A small contrastive image-text model, trained from scratch.
Model: 48-pixel images, encoder arch caformer, encoder patch size [2, 2], text encoder layers 8, text encoder activation gelu.
Training: cautious_adamw at rate 0.00078, 8600 steps, batches of 256.
Data: trained on simulated fluorescence microscopy of cells, 45.2 epochs.
Rows from block 5 of the text encoder, named by matrix and row number. Each number is 50 + 12 x the weight over the matrix's rms, rounded and kept within 0 to 99. All counts start at 0.
# k: attention key (text_encoder.blocks.5.attn.k.weight, 240x256), inputs 0-255
k.46:48 65 65 86 67 40 13 71 59 86 36 84 38 66 43 60 53 56 58 60 38 49 35 33 56 47 54 39 80 53 29 62 35 53 59 51 74 69 52 51 70 28 55 68 34 49 81 60 44 77 45 44 61 80 58 26 52 69 39 57 19 62 61 41 66 53 52 45 29 68 52 63 62 47 58 51 76 60 38 42 68 50 52 48 71 65 81 45 29 62 86 53 46 51 35 47 29 43 39 32 52 34 34 47 45 59 36 51 59 51 48 51 46 71 42 30 63 32 52 44 65 32 41 45 37 60 61 40 57 34 37 60 49 28 56 28 26 34 52 53 38 45 58 54 40 49 40 55 43 50 36 43 57 25 59 27 32 62 28 45 62 23 51 61 45 48 40 31 52 74 30 57 55 33 28 42 31 24 46 61 41 61 31 53 60 41 51 47 38 54 58 42 50 64 41 50 52 59 55 44 54 48 39 54 54 60 27 60 82 51 38 67 48 74 63 40 59 66 33 57 48 60 36 39 45 36 46 73 72 29 56 50 37 56 35 67 50 81 31 58 26 56 44 33 35 55 55 48 36 64 47 16 39 53 39 62
k.47:45 38 51 26 45 75 54 59 36 36 72 64 44 45 53 46 55 36 48 57 70 50 55 43 70 49 55 39 34 41 35 39 61 42 35 42 53 37 60 59 54 41 30 49 45 56 36 33 54 24 48 46 67 38 54 62 57 55 40 53 61 55 42 46 60 51 66 60 27 36 39 37 44 44 56 56 32 58 59 56 23 66 66 54 60 52 37 51 62 38 45 53 59 44 68 67 66 43 69 52 62 54 59 59 55 35 44 72 60 33 52 38 52 50 54 63 52 52 49 38 30 60 58 52 50 43 49 61 57 18 46 32 33 63 51 63 69 65 61 63 50 51 38 48 56 47 51 59 41 57 59 47 29 52 45 49 60 44 73 43 53 55 47 56 35 45 59 55 71 47 77 51 46 44 55 38 55 53 52 53 42 42 49 58 44 58 41 51 34 43 58 45 56 51 63 48 63 38 47 54 52 42 54 19 49 66 62 53 50 68 62 48 56 42 53 51 44 46 32 49 42 51 61 47 30 32 35 55 44 53 42 52 70 51 63 37 79 29 57 69 42 46 59 53 52 45 41 50 38 58 72 80 71 58 55 57
k.48:60 66 43 49 56 45 50 65 61 72 35 54 35 64 50 34 57 50 40 59 53 74 67 51 47 54 53 48 54 58 50 52 73 55 47 45 59 46 19 67 41 58 62 62 36 29 53 63 58 57 69 63 54 75 47 70 65 57 39 68 60 28 18 50 48 44 49 36 46 39 52 48 38 43 33 33 49 45 32 51 49 54 81 48 43 60 62 35 38 42 57 42 39 54 36 41 41 36 40 57 58 45 47 45 51 54 69 72 40 68 49 66 27 52 44 40 51 52 62 54 64 48 63 36 40 76 59 55 48 54 46 64 68 49 64 58 45 45 51 42 39 30 47 50 53 42 42 50 49 34 46 62 52 51 61 23 38 46 48 47 43 54 35 59 36 51 58 46 55 47 37 46 55 40 44 40 66 44 21 45 68 46 50 28 54 67 31 50 35 44 51 58 57 64 56 78 80 41 77 47 55 37 28 47 52 65 55 52 53 65 45 61 59 58 13 51 50 31 45 50 34 51 52 68 34 37 54 52 56 48 42 54 56 38 49 50 52 52 39 48 37 47 41 50 54 17 66 56 49 73 50 44 58 46 34 41
k.49:39 42 49 52 53 29 55 25 30 39 45 49 28 46 49 42 47 39 51 42 46 37 41 65 44 59 56 46 51 29 48 25 72 63 41 87 59 49 58 27 51 48 81 43 53 68 35 47 37 65 35 66 47 46 60 39 61 69 56 75 50 67 58 56 61 64 39 54 50 44 49 54 59 52 36 94 65 60 65 31 50 43 59 40 40 43 64 56 72 22 57 60 59 53 77 41 34 45 43 40 51 64 56 60 45 64 33 46 42 45 56 44 57 23 55 61 41 75 72 57 51 66 27 65 37 27 43 63 53 28 68 49 50 53 52 58 63 61 60 46 45 46 78 63 65 18 54 41 68 58 58 56 49 66 36 40 47 25 69 51 65 39 40 40 51 51 41 55 60 48 47 77 39 56 47 59 41 63 70 55 51 63 53 78 33 28 56 28 69 38 28 44 61 52 31 43 45 62 33 49 45 55 58 44 35 64 58 57 56 45 68 45 20 72 53 42 66 39 49 49 58 34 50 53 70 58 43 47 42 31 30 45 56 43 66 51 53 35 59 58 73 57 79 72 54 57 43 49 41 30 55 51 61 25 72 62
k.50:29 51 38 51 61 27 56 42 52 34 69 63 47 36 39 61 49 63 49 43 40 29 47 55 51 56 32 41 79 41 27 54 58 73 42 70 63 44 49 61 31 57 77 47 47 59 43 29 48 70 57 79 78 30 63 64 32 48 78 68 43 47 58 53 32 58 27 52 54 46 45 70 40 48 76 68 68 51 65 35 23 30 48 48 62 34 56 70 34 51 47 42 45 41 47 62 69 71 27 56 40 50 57 53 46 35 34 72 56 47 52 30 62 54 83 39 20 42 46 47 34 54 30 71 54 47 57 54 44 50 40 18 65 28 56 48 51 49 41 53 53 56 70 45 51 37 45 39 43 56 67 56 50 70 52 62 54 26 34 59 56 35 42 18 62 60 31 68 31 48 36 55 36 66 69 48 45 56 63 40 42 52 54 71 33 45 53 44 68 46 43 62 34 33 51 46 46 44 53 54 32 50 70 71 26 11 37 56 51 25 44 76 29 55 50 50 58 40 52 44 33 31 71 48 92 53 49 64 59 27 47 45 60 39 54 58 54 51 56 48 66 61 55 63 35 36 43 48 33 58 66 44 49 48 48 49
k.51:55 45 43 37 77 59 29 79 51 53 30 73 57 79 64 37 46 48 30 51 58 57 43 43 54 36 51 44 64 55 40 64 45 48 43 40 54 69 63 65 43 59 52 55 65 37 49 37 48 40 45 48 60 61 45 33 64 56 35 58 66 39 58 57 52 45 56 75 47 53 33 32 40 48 48 47 36 40 49 65 43 56 50 35 62 72 48 41 38 69 50 60 61 60 54 72 57 51 63 55 55 54 57 54 35 54 51 46 66 49 58 40 61 78 49 55 57 41 57 51 56 31 45 41 59 62 63 44 55 60 25 65 60 47 56 39 48 44 67 51 35 58 30 55 41 59 35 69 44 50 73 42 56 53 65 49 33 57 61 54 59 57 52 45 47 44 54 43 48 53 36 56 43 29 64 36 43 48 27 61 47 59 60 39 67 47 50 56 59 41 57 57 48 50 41 68 45 41 69 43 70 57 35 40 51 64 67 25 41 59 58 54 55 50 31 66 52 39 44 52 54 67 43 61 53 55 38 33 55 38 42 49 42 48 33 48 50 30 28 37 37 36 43 31 53 51 41 41 47 57 66 57 49 73 14 41
k.52:51 67 48 58 65 66 52 68 31 65 58 78 46 45 53 41 47 48 68 50 58 20 37 55 59 67 63 48 55 59 35 58 51 54 51 43 63 58 56 50 43 39 36 85 38 49 42 58 34 59 48 52 53 49 29 51 67 47 28 57 50 29 50 42 56 59 36 51 48 55 66 60 55 52 35 30 29 34 59 48 74 53 66 37 49 50 48 51 30 72 54 38 57 42 63 54 47 26 43 64 62 44 78 46 26 58 71 40 54 68 52 68 41 69 43 53 61 33 29 52 57 62 54 51 63 50 50 53 36 48 58 60 54 46 49 33 64 48 58 49 55 65 52 55 39 48 35 70 39 53 45 64 37 55 64 53 47 47 42 32 56 46 54 61 52 42 43 47 42 35 35 48 42 26 48 49 60 42 33 59 81 22 46 49 56 45 39 40 50 64 56 47 47 56 69 43 78 38 44 48 50 64 62 51 56 49 49 46 53 64 54 56 47 38 53 69 52 42 65 45 43 55 71 46 56 43 23 21 68 44 46 43 29 75 52 38 52 40 67 63 53 73 51 52 56 38 62 57 39 75 43 45 51 40 30 32
k.53:53 70 44 45 52 31 62 48 59 48 39 73 41 62 58 24 65 43 23 55 67 61 47 35 37 52 42 42 41 64 57 64 59 42 35 50 43 47 50 36 47 54 43 42 49 20 37 51 58 55 64 57 68 49 49 51 59 48 57 38 48 50 54 39 38 36 36 48 43 39 42 43 50 54 45 44 60 39 22 35 42 51 55 53 42 35 25 59 57 34 49 44 54 46 59 56 54 56 47 51 71 35 58 44 59 52 59 42 42 49 51 17 67 52 72 81 49 53 39 48 60 73 75 42 26 33 58 48 51 54 52 40 62 34 40 51 47 37 29 45 52 55 36 41 49 51 56 33 53 60 58 42 49 34 57 38 32 52 65 43 49 50 50 51 45 46 58 38 58 20 56 63 44 57 61 65 49 57 68 37 50 46 44 74 57 67 40 44 84 52 55 75 45 67 39 56 61 38 50 48 52 56 66 73 48 39 53 49 48 51 43 68 62 59 88 13 46 56 50 57 44 60 64 66 44 62 44 40 47 41 47 74 48 59 59 52 69 52 67 42 57 53 55 44 63 49 54 54 45 69 69 50 30 53 38 76
k.54:39 57 65 71 45 61 47 54 48 59 57 45 60 55 53 42 35 26 67 48 40 61 46 46 57 42 59 47 42 50 48 61 45 51 58 51 70 47 66 53 55 47 43 59 52 47 54 50 43 49 62 40 66 47 57 67 61 60 34 41 49 63 71 59 44 34 50 46 52 69 53 37 61 45 41 32 41 45 61 68 59 46 39 73 41 38 61 47 53 43 58 54 45 74 49 52 53 44 46 53 52 47 40 68 30 56 47 55 65 56 78 67 46 53 47 46 59 44 37 52 57 52 65 42 55 42 47 38 34 57 33 46 46 45 41 30 35 19 82 36 37 37 35 44 56 40 42 27 56 51 43 54 55 59 18 54 57 33 43 58 80 53 46 45 46 41 59 46 58 69 46 39 53 51 51 65 37 57 60 41 43 47 47 43 47 62 47 75 47 67 41 51 35 56 51 46 38 66 54 64 53 64 56 56 37 55 64 64 54 51 43 69 52 42 53 45 52 38 48 46 44 37 63 28 49 58 57 78 49 47 55 32 51 41 69 39 57 39 49 48 41 55 44 44 69 50 61 50 52 48 48 44 67 22 59 56
k.55:25 46 62 60 53 57 40 49 43 44 70 45 57 37 51 48 38 53 36 70 57 43 50 58 52 62 53 54 36 39 46 74 52 47 39 32 70 72 45 80 31 75 68 47 56 50 54 36 38 33 49 36 75 54 38 45 49 49 52 57 45 59 52 53 48 43 58 45 56 52 27 71 36 45 56 52 72 59 47 68 35 60 46 45 80 46 40 54 37 44 44 67 35 48 60 26 60 45 59 40 50 49 82 52 39 51 44 57 39 52 76 51 42 62 61 44 23 46 54 62 27 27 39 36 64 29 72 32 57 71 77 65 38 41 54 73 29 53 70 46 35 68 47 31 53 45 51 43 51 81 39 31 45 55 38 51 60 67 60 23 60 68 38 37 41 49 36 55 47 49 39 45 31 53 61 46 41 49 46 42 51 50 46 16 43 27 48 40 42 56 46 58 44 59 42 48 38 42 47 69 38 48 41 88 53 34 55 53 47 51 32 26 25 48 41 83 60 52 50 62 56 46 43 42 40 62 58 70 50 43 46 53 50 47 63 49 47 61 55 66 37 55 24 44 53 24 48 55 85 41 46 55 43 56 62 39
k.56:49 60 55 59 47 52 41 49 49 49 43 43 51 59 30 54 31 53 39 31 64 29 55 47 66 50 55 43 63 40 38 51 46 75 51 56 64 44 46 57 48 54 41 50 52 59 28 56 42 54 31 58 59 48 46 53 47 38 60 65 42 56 42 63 27 52 44 60 35 54 34 45 55 51 50 46 66 64 50 46 56 52 44 64 48 46 31 55 33 40 42 81 63 51 47 38 66 59 28 46 38 64 56 35 47 50 53 53 57 32 50 33 32 46 53 41 38 49 51 49 39 63 40 68 44 64 60 66 22 54 47 54 49 54 48 64 39 36 55 48 47 40 47 41 62 36 63 34 60 56 48 34 50 66 50 48 56 59 45 59 31 30 48 61 64 45 42 58 49 57 50 58 51 62 47 53 48 57 63 64 72 48 45 57 46 44 66 43 70 45 52 50 47 63 38 25 52 60 54 63 42 55 32 67 08 59 26 56 63 58 52 51 36 59 75 54 37 49 45 38 49 27 44 46 70 54 55 61 32 31 41 59 31 26 79 68 57 51 67 48 42 60 40 76 62 48 59 67 49 48 45 55 33 41 73 52
k.57:57 71 54 54 60 65 38 76 53 71 47 52 51 66 31 43 58 49 63 66 55 40 56 75 45 55 74 46 68 52 57 66 46 29 45 59 58 77 76 49 40 32 53 63 34 42 65 69 46 50 61 79 37 38 50 71 44 56 28 49 54 28 51 68 37 52 45 44 45 60 45 54 34 65 41 53 55 53 46 53 56 41 46 40 53 43 40 25 31 60 53 50 64 63 34 62 29 49 43 68 58 58 47 45 46 59 61 22 57 68 59 47 55 53 57 48 48 50 55 41 39 61 34 49 58 56 47 57 38 65 28 51 31 37 38 49 37 63 59 52 39 52 32 64 44 48 51 67 38 69 60 47 39 46 30 52 67 51 48 35 60 55 32 50 51 54 44 58 50 59 29 38 25 55 47 46 49 53 46 70 53 56 48 42 67 68 36 42 48 64 37 62 70 63 61 53 46 32 71 63 33 61 49 30 61 52 52 74 56 49 55 49 51 58 35 53 57 29 45 53 55 77 61 40 44 44 58 43 49 42 44 45 47 31 41 34 38 42 47 47 40 39 30 33 50 51 48 51 39 65 37 47 27 49 51 30
k.58:75 76 42 58 63 51 44 55 39 46 45 43 48 39 43 41 50 45 46 40 48 42 52 41 43 58 53 43 41 54 26 58 45 57 56 55 65 77 41 51 44 36 57 73 28 67 54 69 45 53 50 45 58 47 55 63 75 47 43 45 65 52 48 56 48 65 50 43 60 51 43 69 57 60 54 58 46 60 65 54 47 39 43 43 56 55 72 59 23 46 48 64 74 56 69 40 34 55 48 54 33 38 40 45 29 37 58 44 55 48 50 60 60 59 69 36 49 43 47 46 63 37 41 47 50 48 33 55 43 56 46 57 48 25 69 37 63 36 52 49 34 49 43 49 31 47 46 56 45 59 66 42 43 29 40 56 55 49 34 71 45 47 58 47 47 63 46 66 40 78 48 29 57 53 53 51 28 55 62 60 56 52 30 46 62 40 59 73 56 46 26 39 60 58 63 59 51 54 48 48 66 54 34 56 55 68 65 42 50 50 42 63 53 49 60 42 63 38 58 60 31 47 50 46 47 53 43 42 64 21 32 53 56 47 61 68 39 60 52 45 43 66 48 68 40 58 59 51 47 59 21 54 52 69 44 41
k.59:62 47 50 53 52 49 53 53 40 45 35 56 50 62 34 41 52 52 53 39 45 65 57 75 58 40 53 39 44 52 34 56 60 58 53 37 49 41 52 56 68 65 59 54 44 50 44 46 70 25 55 63 42 47 23 34 59 39 58 63 66 66 60 45 34 52 56 28 35 28 41 41 65 45 47 51 49 37 58 64 50 54 66 35 64 72 55 42 37 54 35 58 54 62 45 42 63 46 59 42 49 43 47 44 50 26 58 43 52 50 57 32 38 46 47 54 36 51 57 51 41 31 37 65 50 44 60 74 71 48 48 61 75 67 60 60 56 51 56 36 63 38 31 63 63 35 57 56 56 40 40 67 45 50 57 41 58 56 57 54 57 56 73 42 61 40 47 62 61 53 56 31 45 71 43 50 65 35 58 30 36 40 62 44 49 28 53 46 60 51 50 51 35 45 41 55 64 52 33 45 60 44 54 50 51 40 30 40 32 47 75 37 37 40 53 62 37 40 49 45 51 55 36 64 27 49 50 54 60 43 56 61 43 67 47 63 61 57 39 59 42 54 39 62 29 67 29 43 50 38 52 51 56 56 47 59
k.60:78 68 37 48 58 48 50 75 67 53 67 56 72 58 50 32 63 66 60 52 31 38 51 52 64 64 45 53 62 74 30 44 36 49 52 45 68 71 51 67 43 53 50 65 68 61 40 53 29 53 64 60 41 66 53 67 40 52 41 23 67 52 47 63 60 60 30 58 62 63 42 48 50 50 56 51 36 55 55 38 49 40 48 40 76 44 62 46 51 73 37 57 70 62 50 51 27 66 29 62 39 46 30 70 37 52 56 51 76 44 83 55 73 61 40 52 72 43 60 56 30 46 58 42 62 68 65 40 56 46 47 42 46 36 56 45 56 46 78 64 44 55 57 57 29 49 27 63 49 58 49 75 44 48 30 41 53 63 45 38 66 38 42 43 41 73 21 59 47 72 35 38 40 39 51 56 44 43 21 67 16 58 55 52 59 40 28 45 20 50 33 46 52 65 48 48 30 61 57 61 47 65 47 50 59 61 54 56 45 43 71 37 57 33 43 46 65 61 38 51 55 40 40 49 34 46 66 44 56 54 39 47 54 33 53 49 50 56 35 55 52 77 44 59 85 38 37 56 48 59 32 29 49 66 37 48
k.61:63 35 71 61 52 70 52 31 56 49 47 48 48 47 58 44 62 66 56 33 64 41 32 47 55 61 37 65 46 53 59 52 41 60 44 72 48 45 53 45 34 77 76 41 48 53 37 40 55 40 33 61 52 54 53 68 46 31 57 49 67 40 49 53 42 65 62 60 38 50 36 45 42 55 36 43 31 61 49 52 39 60 43 41 65 55 51 73 53 55 45 43 31 35 52 62 44 56 31 39 58 31 44 38 39 42 58 39 39 44 65 37 64 39 66 65 51 35 61 46 53 51 43 50 46 56 45 52 28 49 52 53 52 41 72 43 46 15 43 57 63 38 72 42 65 51 47 45 52 52 45 57 63 59 60 59 50 63 58 58 59 51 63 43 51 67 56 45 61 45 40 67 44 57 55 59 50 57 61 42 61 55 71 51 60 27 48 31 44 48 67 66 80 34 44 58 36 68 46 54 32 59 32 65 42 51 49 44 43 44 59 51 52 59 71 65 54 44 23 26 75 41 28 61 56 57 63 52 60 22 52 38 45 36 44 55 57 41 50 64 68 60 68 58 49 48 62 43 46 59 59 49 38 46 57 61
k.62:56 56 48 59 50 66 59 46 50 60 27 40 38 45 50 59 39 47 35 50 44 54 59 56 48 57 71 41 40 56 15 33 49 60 55 54 47 39 32 56 62 52 46 48 40 60 57 60 55 60 43 47 43 48 33 49 49 50 42 41 52 52 44 50 37 43 36 53 48 38 44 40 57 58 47 68 63 64 46 63 42 58 26 60 34 44 31 56 70 47 46 45 45 49 60 28 68 78 34 30 26 44 59 35 58 48 49 67 37 46 54 43 30 53 43 49 56 65 62 47 38 72 30 46 35 46 64 52 41 60 29 40 56 68 50 47 42 40 61 70 62 68 50 50 68 35 50 45 49 49 62 43 60 54 41 45 49 65 26 45 43 43 55 75 64 46 76 53 60 55 74 59 44 56 64 36 74 37 49 78 46 24 46 52 36 80 64 66 28 45 65 54 41 54 40 20 62 30 40 66 61 64 62 54 53 20 50 34 68 53 53 54 49 43 33 51 35 36 52 48 43 55 61 43 34 38 48 50 35 49 40 68 51 38 73 56 46 30 58 75 24 57 41 43 57 64 64 54 48 40 42 53 59 48 69 67
k.63:62 46 62 33 49 46 20 36 44 62 69 47 22 40 62 46 41 61 32 31 62 59 36 54 33 59 68 48 36 64 62 59 61 70 53 38 61 40 31 62 43 80 53 21 37 58 42 37 59 50 42 51 74 53 52 66 53 52 71 52 36 43 55 48 15 64 45 51 32 48 61 41 62 43 41 66 39 48 45 46 57 39 44 59 39 57 27 60 36 34 68 54 42 51 39 46 63 36 44 47 45 51 68 41 38 47 36 48 16 43 44 23 25 35 61 67 29 51 68 41 72 60 59 42 33 65 59 63 41 48 44 62 32 61 55 57 49 57 55 51 52 45 44 38 46 39 63 54 57 29 50 57 59 51 63 49 56 48 72 68 50 48 61 56 64 31 47 73 44 50 58 40 74 71 58 49 64 59 52 58 65 42 54 72 51 36 42 41 76 60 61 51 34 42 54 61 54 55 47 48 53 33 05 53 47 54 62 51 56 59 19 68 42 67 83 38 65 58 32 59 51 35 30 42 63 47 35 52 44 53 44 44 75 37 64 62 62 45 56 29 48 57 74 50 55 34 46 50 53 72 36 65 38 62 49 38
k.64:56 45 48 47 47 38 44 28 54 30 64 44 37 53 64 63 60 57 46 40 46 48 58 57 39 68 44 44 48 58 52 59 67 66 35 61 53 29 56 59 70 60 40 42 45 58 55 54 61 63 38 39 32 55 55 59 48 43 74 51 52 34 44 65 42 50 60 45 31 41 45 68 47 36 36 60 46 55 51 56 63 56 42 69 38 43 50 59 75 33 61 40 60 50 47 38 62 73 60 45 54 55 58 52 54 42 25 43 61 46 25 43 43 48 54 53 29 65 79 38 39 47 40 47 58 49 54 40 48 54 73 38 42 79 20 66 55 48 48 40 61 19 72 30 66 49 55 44 38 40 41 31 55 50 35 50 61 40 65 59 33 52 48 35 67 37 52 58 74 30 64 64 53 54 48 53 86 45 39 48 50 41 60 56 47 53 65 36 53 39 58 54 29 38 53 52 54 67 34 43 56 45 77 48 55 43 40 30 44 57 67 70 57 43 45 37 48 39 45 44 53 30 63 67 30 61 62 44 42 72 36 47 38 54 51 30 50 47 53 26 40 55 73 69 58 52 41 39 55 56 53 48 40 44 40 60
k.65:42 69 40 68 86 66 54 65 58 43 44 38 61 70 52 45 60 57 41 36 72 51 64 76 45 55 54 62 42 56 51 62 42 37 43 41 49 62 35 50 46 59 48 45 52 26 56 67 56 44 48 58 60 53 41 51 48 47 55 63 47 43 44 63 64 46 42 46 48 54 18 61 43 45 41 48 40 37 41 61 57 64 59 58 49 64 65 43 35 41 62 58 62 53 78 71 54 62 42 69 40 53 45 31 43 53 60 45 61 46 64 67 52 53 39 33 41 52 55 52 42 56 62 47 63 53 49 28 62 48 44 56 59 27 55 45 43 50 56 31 68 59 49 56 37 53 33 56 46 58 59 57 28 59 55 51 63 41 38 31 58 52 55 59 39 61 45 49 28 61 48 37 41 45 67 52 39 52 67 63 35 52 41 49 59 30 41 40 52 65 42 55 55 69 53 63 44 59 49 58 56 38 31 57 60 55 63 59 43 46 45 37 45 40 50 41 49 58 41 60 56 80 53 49 52 45 44 44 65 39 46 60 64 59 25 50 42 53 43 49 52 56 54 56 56 47 59 60 46 49 39 35 49 57 53 21
k.66:73 50 52 59 71 36 44 36 65 47 47 70 22 26 69 67 36 57 25 33 63 41 50 56 32 54 46 51 43 53 51 44 55 38 41 52 54 17 36 64 63 54 45 48 51 60 47 54 47 59 42 40 35 38 69 65 57 59 61 76 60 43 41 51 25 36 30 55 26 48 36 41 61 42 54 73 50 43 37 60 56 53 37 59 31 61 50 37 51 36 63 57 42 25 49 41 72 63 61 72 65 71 47 50 51 49 48 66 41 58 24 47 54 31 52 44 36 46 37 54 64 47 43 48 52 37 46 65 63 44 57 39 44 51 56 53 39 50 48 49 46 34 52 52 59 43 53 43 55 43 51 57 58 65 74 60 62 41 53 58 42 51 41 65 63 44 37 61 58 35 57 45 62 49 44 41 63 58 65 63 74 41 49 66 45 29 56 54 60 55 71 44 53 53 46 49 74 59 43 48 46 53 42 39 34 53 31 52 48 62 51 28 72 30 52 47 40 25 54 37 49 29 41 41 46 59 54 56 56 50 69 34 48 51 57 66 63 37 51 45 38 61 49 51 61 29 53 54 22 42 24 53 64 39 65 53
k.67:66 61 60 47 63 38 33 70 59 43 51 50 52 51 42 58 39 53 52 29 42 42 28 48 55 61 54 40 62 57 57 54 50 41 38 46 63 59 52 67 45 36 49 50 56 41 41 85 23 45 53 67 53 47 50 59 61 55 41 69 46 42 76 67 67 70 52 42 43 57 39 61 64 71 26 33 74 53 67 42 42 71 51 64 54 57 58 42 39 38 37 44 71 60 56 50 45 45 46 34 35 57 31 35 13 48 63 59 68 63 59 65 57 71 46 35 77 54 51 56 60 35 60 17 50 45 50 54 55 38 50 34 65 54 32 25 58 50 57 22 47 70 63 59 48 72 44 53 53 60 55 51 34 58 53 41 39 58 65 73 59 42 32 55 57 67 46 55 53 54 33 51 55 46 45 65 51 48 74 45 48 50 58 53 45 44 41 57 65 52 33 67 62 43 44 45 47 69 59 47 62 73 72 43 53 51 49 58 57 54 42 43 56 70 60 47 57 70 75 61 57 63 42 46 36 54 64 52 55 39 54 61 28 47 31 43 42 42 50 42 60 39 54 64 50 59 54 67 54 34 58 39 56 68 31 58
k.68:60 36 48 50 44 61 59 36 59 47 36 33 60 39 45 42 52 67 56 60 44 81 40 35 40 50 41 38 53 64 59 50 44 28 54 45 58 67 41 40 53 53 66 28 38 48 59 49 56 53 55 49 49 53 50 54 44 33 70 50 43 37 54 37 64 80 53 41 61 50 58 41 45 36 49 56 36 44 49 52 63 39 42 26 47 65 69 50 33 24 46 49 57 48 48 40 47 62 33 56 56 54 21 63 52 27 64 63 31 35 61 41 55 42 58 65 41 17 44 40 53 31 49 44 50 47 35 65 64 50 46 54 44 57 49 38 61 55 47 51 67 36 59 64 52 52 44 60 71 35 46 56 70 47 52 58 55 55 50 75 49 47 54 79 47 58 38 58 54 46 47 55 63 56 49 75 42 60 71 64 50 42 66 67 35 43 41 51 66 67 70 41 65 39 57 58 33 37 56 50 41 16 25 19 63 79 68 67 48 59 22 48 42 48 38 44 48 42 57 42 67 47 49 39 46 40 42 58 56 45 47 36 49 55 29 51 54 52 37 53 64 49 45 41 33 46 48 52 40 43 63 43 65 70 38 46
k.69:72 54 42 52 43 55 42 52 38 37 57 42 48 46 39 65 43 42 36 36 35 48 38 47 60 64 44 24 54 40 31 60 42 51 54 52 57 68 34 27 60 59 56 55 49 59 69 71 50 63 36 53 62 50 46 58 44 53 44 46 24 68 44 45 57 56 51 49 43 55 38 56 47 55 44 57 32 62 45 54 53 44 48 46 46 44 61 23 29 63 50 50 40 46 54 30 39 20 18 66 32 70 32 69 57 39 55 71 58 70 52 54 44 56 25 55 53 52 45 49 34 50 37 40 44 42 57 38 29 57 37 59 31 53 42 47 47 56 64 63 38 46 52 57 37 42 53 36 40 49 34 51 47 46 53 46 50 47 40 49 57 27 61 50 51 57 52 50 53 57 54 48 49 29 49 53 51 42 62 55 42 49 32 40 46 33 41 62 62 63 42 28 42 50 60 51 35 54 45 60 58 71 47 38 30 52 53 53 42 78 25 53 35 53 52 54 50 40 51 40 68 28 56 59 28 44 55 59 49 30 46 49 63 46 36 51 41 35 45 34 36 48 53 66 53 58 52 34 57 51 46 36 66 52 43 57
k.70:38 49 32 28 56 44 43 43 59 51 43 50 42 52 55 48 63 58 38 58 49 46 67 54 50 61 36 51 44 49 63 49 65 34 48 57 41 71 59 69 42 65 51 48 49 33 55 62 61 40 55 47 39 49 42 34 48 50 55 46 79 79 41 58 59 58 52 37 36 39 58 46 50 53 90 61 60 72 41 54 45 62 67 37 30 63 53 49 80 47 45 59 31 32 27 45 56 87 65 30 59 14 61 41 43 53 30 39 57 51 32 45 65 48 59 71 39 31 28 45 44 49 37 55 40 39 47 40 89 57 47 28 50 60 74 33 65 59 29 35 57 53 46 58 67 37 46 56 46 51 72 52 46 64 38 70 50 41 60 38 32 53 50 28 46 50 47 49 52 38 51 62 62 50 39 29 39 44 46 59 59 61 80 69 59 77 68 52 50 50 62 59 64 52 33 37 55 49 46 54 43 55 51 40 57 44 52 32 65 29 80 42 45 54 55 34 19 72 65 57 44 65 52 67 51 43 55 48 66 57 69 55 36 48 45 64 44 62 43 55 65 37 42 50 44 49 42 41 50 47 62 61 31 48 66 58
k.71:29 45 49 58 40 55 41 34 30 43 48 27 44 55 53 58 75 30 58 42 40 42 49 46 43 56 38 48 45 62 64 60 58 68 33 64 42 46 67 55 34 62 63 35 41 51 43 33 70 62 57 32 45 55 45 50 68 70 63 60 65 52 77 38 55 52 60 57 47 39 38 39 42 24 55 35 66 46 47 50 58 62 28 39 38 51 39 37 57 38 54 54 49 49 30 48 56 68 43 35 51 49 44 30 61 47 51 55 39 55 37 26 37 31 68 58 53 42 54 47 45 57 61 48 27 52 62 60 76 67 54 51 61 69 62 62 32 50 48 30 44 52 43 47 47 42 55 47 45 57 50 67 41 44 64 66 34 44 51 47 56 52 46 51 53 45 38 31 59 38 67 53 50 51 50 50 67 76 53 54 43 51 61 51 28 69 69 48 46 49 36 56 47 34 54 50 42 32 53 65 38 40 46 45 53 52 64 60 56 46 30 57 56 26 39 55 45 51 49 43 50 70 46 59 36 75 56 37 48 41 41 56 62 53 48 44 59 39 57 40 38 60 55 56 32 56 43 63 63 44 59 54 44 49 54 41
k.72:44 51 61 67 61 56 30 54 30 31 44 48 28 28 42 42 38 87 59 45 36 73 37 51 53 63 41 46 78 48 47 58 61 46 61 48 58 71 53 50 60 57 44 52 51 57 54 45 56 54 32 76 69 44 36 60 52 56 48 39 41 54 54 51 54 61 22 59 71 63 50 43 42 45 47 49 72 46 47 41 35 40 42 55 57 48 43 49 49 50 31 53 46 28 47 49 56 56 26 56 49 51 40 38 58 39 55 45 53 50 69 80 68 55 31 42 62 26 43 46 63 47 44 57 68 61 46 40 55 45 36 63 23 58 53 48 67 54 43 73 34 59 65 55 54 49 38 40 28 60 43 31 65 59 37 39 52 57 71 70 48 27 48 59 33 29 53 63 52 61 51 49 40 46 38 42 53 48 45 41 46 52 50 73 63 42 50 56 64 68 49 56 62 31 36 55 34 58 60 79 32 62 45 46 38 61 45 63 42 27 47 52 48 42 59 31 42 51 58 42 43 47 25 51 54 68 40 39 52 45 56 54 44 44 35 59 59 44 45 53 30 53 61 42 49 49 49 62 46 44 45 41 46 72 34 59